config = dict(
    model='image classifier',
    dataset='drawn human figures in many poses',
    train_examples=97500,
    image_size=24,
    crop_scale_min=0.8,
    horizontal_flip=True,
    cutout=0.25,
    targets=['trousers'],
    num_classes=12,
    arch='res2net',
    norm='batchnorm',
    activation='relu',
    depths=[4, 8, 4],
    kernel_size=3,
    stem='deep',
    widths=[128, 256, 512],
    mixing='cutmix',
    label_smoothing=0.1,
    loss='cross_entropy',
    init='torch_default',
    optimizer='muon',
    muon_scale='original',
    lr=0.037,
    momentum=0.95,
    nesterov=True,
    orthogonalizer='newton_schulz_5',
    adamw_lr_other_params=0.00095,
    grad_clip=3.0,
    steps=4500,
    batch_size=128,
    epochs=5.9,
    lr_schedule='linear',
    final_lr_fraction=0,
    warmup_steps=220,
    weight_decay=0.04,
    adamw_weight_decay_other_params=0.05,
)
Rows from block 9 of a small image classifier, named by matrix and row number. Each number is 128 + 32 x the weight over its row's rms, rounded and kept within 0 to 255. All counts start at 0. Numbers have three digits each.
After each channel's rows are labels from the 100 images, of 14976, where the channel reaches its highest value: "colour at peak" is the nearest of a few named colours to the mean colour under the peak. Only what is clearly more common there than usual is listed. The data: drawn human figures in many poses.
# c30: last pointwise conv (model.blocks.9.c3.0.weight, 256x256x1x1), inputs 0-85

c30.75:091119129189123102115161146159180134109193086128171125074130092081093051141146094144136209162058107128158102067189122229125089128131105097126148099142155201085163117138151095150076126121147132081194152098137131158090147115117122107091170126088122124151109116
colour at peak: red

c30.7:165132161119108165151124101062161144085220101112131091125140141163254148108120091095100099126134103107084133118084076188160139120126170056188100113147165158108228110155144127193132101152088126111077126105113117139072156101150147108114155184105106149128141156
colour at peak: black

c30.229:163076120139140079117188130143151147169105160090112191164041115092083110152134150084164150120181133126096143112088142065150113156131108069083115098146127120138146159146148126139193060135175123117064126104096132146192146079110129200135100099131171106119102119
colour at peak: grey; pink

c30.228:175134116195101075117082110081121118143108158071159121110136161114096095114090226110160105128108066134141126026121147151081168131136106053064138179070096139117116125084123140127200191112147156197111094162146135155108092122130102109066140113105117086053105124
colour at peak: orange

c30.179:074167163150137138107116181086100137104097127073077143167126144131178184099130127103191110121196144153150171107098144093109080076106137169138189104077100132137185098121092211106099155173083100115123109156076125134128126106074101139133077111101118073152135139
colour at peak: black

c30.53:104125079114127182135096124129099133076097121096128128147168117135191075139124080176130130170152161156069190099079119153102112161105118135140137219132164158093150140173105125114139119167194130131128107100146152112103175151097092112166151120098074079132135143
colour at peak: grey

c30.164:143109135146102123045124127143052129124167160165090094126156135119100141156131098105116157105100122111163096142238180121148150121127115189151096083105115123115121064078080073153061158131114183176049165109075070114138159155194144109152174143096119148162161132
colour at peak: black

c30.35:138110139156130124109097096120179093080255086105162095088089115107142165129116147209123116084119164122135171077131084242190203172113110161113194069155137132119097142153102085236075115100102119118111200169124111106180049144151130118160171125181200139176123098
colour at peak: pink

c30.160:155135153150109063157056107140174105134084170068154111167058129102140121085132142150126135087161162111121131146150077116093136117170140110143151147149195123108139095141129145141175189109136132117136089117106132106132133181109126135208139152145124163112119081
colour at peak: orange

c30.219:139102161073138130109140164145082157125192201094114137097091115117104159095121162192094172117141073149138147117152086167152046151067139118158083116101131108151171146146162120171162103137182199153229167144083141111032118119196143096098114148127067084112088140
colour at peak: black

c30.226:102192098117153160140134097096137138160108150107087166164119183109095102107148130129107176099101107150150092124084103145114076140064177123091125141106158085106116094108114103153122054147102118202066097117088162113085174178136092134094136129173067117104181139
colour at peak: brown

c30.104:085136119131111182073107186213115161110114095131137163102139126109154160135105108123146131137108116163182120102176108167125142072120076119103097092112187181095120091135111125134110101081179135148135125103158203156089096096152128131168165130136115128064138118
colour at peak: green

c30.205:132126184115123113136121120083109115070114115120085073130157130136117143110124077108131123151137163109120158119172083121141091080190152098156094086153167157099114150157107138162133170149116178172157164185114161189137192087136172088149147054120088166117172138
colour at peak: green

c30.9:156114106109119147094101157102121076157110122110173075158143114100104125148068161122094160126122166122089150110113104156075095091114061107155159173084098135114134129176127051167121138134203153049135054121136149105111066186098146130109131110141105191113111083
colour at peak: purple

c30.10:148126136115108171089145092143171159160098151136147117160131138135018172119169184094087088145128146100095110093223121179046109096109134159121117110112104128152124166165123116119138061074174158181098149148117115114145157167185065124114135097124069117107080171
colour at peak: green

c30.107:160175184200131117131129155146130151165111158104140151079152146121147113157111098120176144150128116095052132152110174103135115108139127133146106164096138121152132160116150167138164164128127085205108121196114129144081117136153061182122161146148095104146139084
colour at peak: blue

c30.23:101102091088153097082187139146179154090168130128225124138146103165180112134138159155105079076085104120128087126097095196125149108085181106123169075086170116125125168165089062214098117107104147138143118109147181144185076128120114098092090174176150111144154120
colour at peak: brown

c30.26:169122182121083182126128107083186167151158158116132120116145147095109124094112102097133191157153120163100131143086159152165095142155134081154141119134119116080192137173126106111077088092147157165118047136089067142159178105151107100195137093142141172168203083
colour at peak: blue

c30.223:124159114104128123151154130090094081123091165130127118081150089124107096098091129097167133121100128142113106128111035105134171109104144102168084105159124120114102127128115126163121122131107088164138092120099172123223203118121170163106078109141128134099137129
colour at peak: orange

c30.45:110157160106220134092135141140120172134144168138205146129133121130158105100101105169129108086165103066132152084083117135095143140163142134084084098149103146129139111107126176137195111206079087120168183064166142091112128113099115147120094146103114122125142102
colour at peak: brown

c30.155:135099039094116116169121144074137094151085157162122130156092146092115150099168080117085106130193182203113122169173160168114158125120078112123131181123109092117154118131137103113103064090148205146104137121151065112139129124122097148074116105201170174118119138
colour at peak: green

c30.60:134090111126161154113118118071147091091216177085144141116124139109115095161091115056163174208102137182146154139086137121144076078090072125135158115138141116104153070062129101083109143143047166121162138103126153126098115139150135167111106167164170088125132106
colour at peak: brown

c30.222:114094078153093178161150164128098152136147130128097176103160123143105091115181090096099103188198165198150173092187142157151078108159124110153162184129111156108194153151168165094129162102155146144163108125114147162081089142168152094121120116093070123115112127
colour at peak: purple

c30.235:139105167103145177112084119149126168156106132121091141189149143114136142102123123193129139141149158173123179135152061181093116106168155138110135166148146115152181127124113091123148143161153132207155112121110162158123108147164081166131056132132114142242117094
colour at peak: orange

c30.184:105164191103153093142125116142193177109135188164134084149142159140176198122083173161181118117148178134128148125117099147141049161148106101101133131108142138139117120139130171096104115107175105131139065158116136125132118155119146122100174161164184138101110142
colour at peak: green

c30.11:137127165096161105138168165110110213163180115120116137139093169111128164115181145138080087109113154109082138128165109106161160129153112115172102096121158124130088127160096115132117166043036142094144176187106179139136175112129106108104158176122142082104064146
colour at peak: black

c30.67:077091175094093128093070138187142130131085165136098146124127105131153096148101080203142083130130074166063110058150089156066167081112101101073138157087174190118185095118143102154143099083082109105087105160066145116153089124188092141104171119101094217092094088
colour at peak: purple

c30.76:100190113098107164084124152167071141107080088139163061175182109125162156142162120094163099174129108138142153140137105159133148088185137124125194152126047161125133176158144173167105153204161127160160051075188125137159126078127113115130098120123175038144141100
colour at peak: grey

c30.243:152139196110142152091110137161126064095156154121043096079164153145133115204125096089104117139126090080118097168146127159127107092110133113167101169112165091163092110091103136146114144118157117139116119133173095122167135132197148152150103146135123126130150145
colour at peak: green

c30.1:120071125153130122131094083171140142076165126157138105204151126091139142128160049133140162109048126081124090172137138121145070089094113161165128105140147138161162118132134125121142102172145097100193074136148175152100062110139148132132174115119155132169119065
colour at peak: brown

c30.106:111120141123086145100124145118145167113093142120125137173139177101072089117067054143134134111068139084180131168169150109148128148118131159076076090072119129098084109159154095132095122080095117091144201159094129134155135112114105088114214123107040140105147169
colour at peak: black; green

c30.209:109148141141106127165131116141119182106120183126163109212134155107159115101131112077166096116125174074106101134166131091175170101114097127150134147153104115080114096108103113174154194153146088090134195141125098175170182128125122107190089151152159111160145115
colour at peak: orange

c30.3:106148112112167159150110176114086116128123144122143106095172104167137151132103073123229155199081099177091203073122118124135099189139146162172059189081201146036221110144139105114078078103188137181190107098118169107120132157154095095178107131101115151146126081
colour at peak: grey

c30.2:189113178137120182146076167119065140145160123149159079092220080121072158140082085082090123139138085126123118046165212143138113123144134151134127114107132098133114114118096135147133169137162129119095143131104079065144164080096087109135157104167107116090143141
colour at peak: black

c30.124:090128070122117129134162102114175122154099037087097115160107130133140130078141101148103141151130068168139135167148135147090128124102132115190118172115098127114148172137123076112109111102157133130110159111099185175100108170097134106109142163146134184147194149
colour at peak: orange

c30.149:088149079104135198117097141088129173058111144100125095131108122077121145078159096084111070141079128098188142162132114163104101113183042145141129137108107146085112111151096070095110149117132136129116156129106141100184166122138166114092096071174146147189119100
colour at peak: brown

c30.66:190122109126134128123117086098108095119236146133185097149138088129118145130110114161084124130133090137052107132133116160107103164127173148155173086117130177104169165099144157143171106199117101187149139161145095140164111114089133125099177129134124038111048077
colour at peak: orange

c30.204:143077116148152113104170152045159158120166099127148138114153132165178145115101143151115129147125053090132188057156107106105135130100185171135175105130093114133090098032118145218134098042105093172161104130187122098100142096118187091125124125095092155189176037
colour at peak: red

c30.212:149136163138170089092066127183122196088073164147118137124172142105118156128089160091148140150109114106108138097095121073140094155133210111068146145149090152171130131094096142104080136169169102105145129135096088129102134114127147115224205128143116155141127141
colour at peak: black

c30.139:143095137123113152138091173127064160114113062112191122086158064111074066122186152129075102214118128146066141061176132129153094105154166109137107135078195118105158083126128105125163131128123173165090127103158166114121151153129209146071137127124166108206091094
colour at peak: purple

c30.211:125153107089106093078117170154092135120109141136104101133080156094115193165139081127073155067142094156077089153124084102106065086104113111149115090120105114178107154122099165200115129123137120094120114079130139159114197138154111160221156109098143175161181114
colour at peak: green

c30.55:144098114146150063156111089133165106109146081122086078120070147139130072083152172170160095204175083159155135215168149084175136114149103137140109105174139124123076134123140077191075129126135082183175110121130118166073136151116151162165156133135201128111141108
colour at peak: brown

c30.80:137110144096126169117090140116130138155080152171155083089124134114080096159160133115113143148144120125151129173181116151133117105118145134145133106091084126097127131096123101173128178099105164192128110134096084184125207133121147163137138164243106144151190152
colour at peak: blue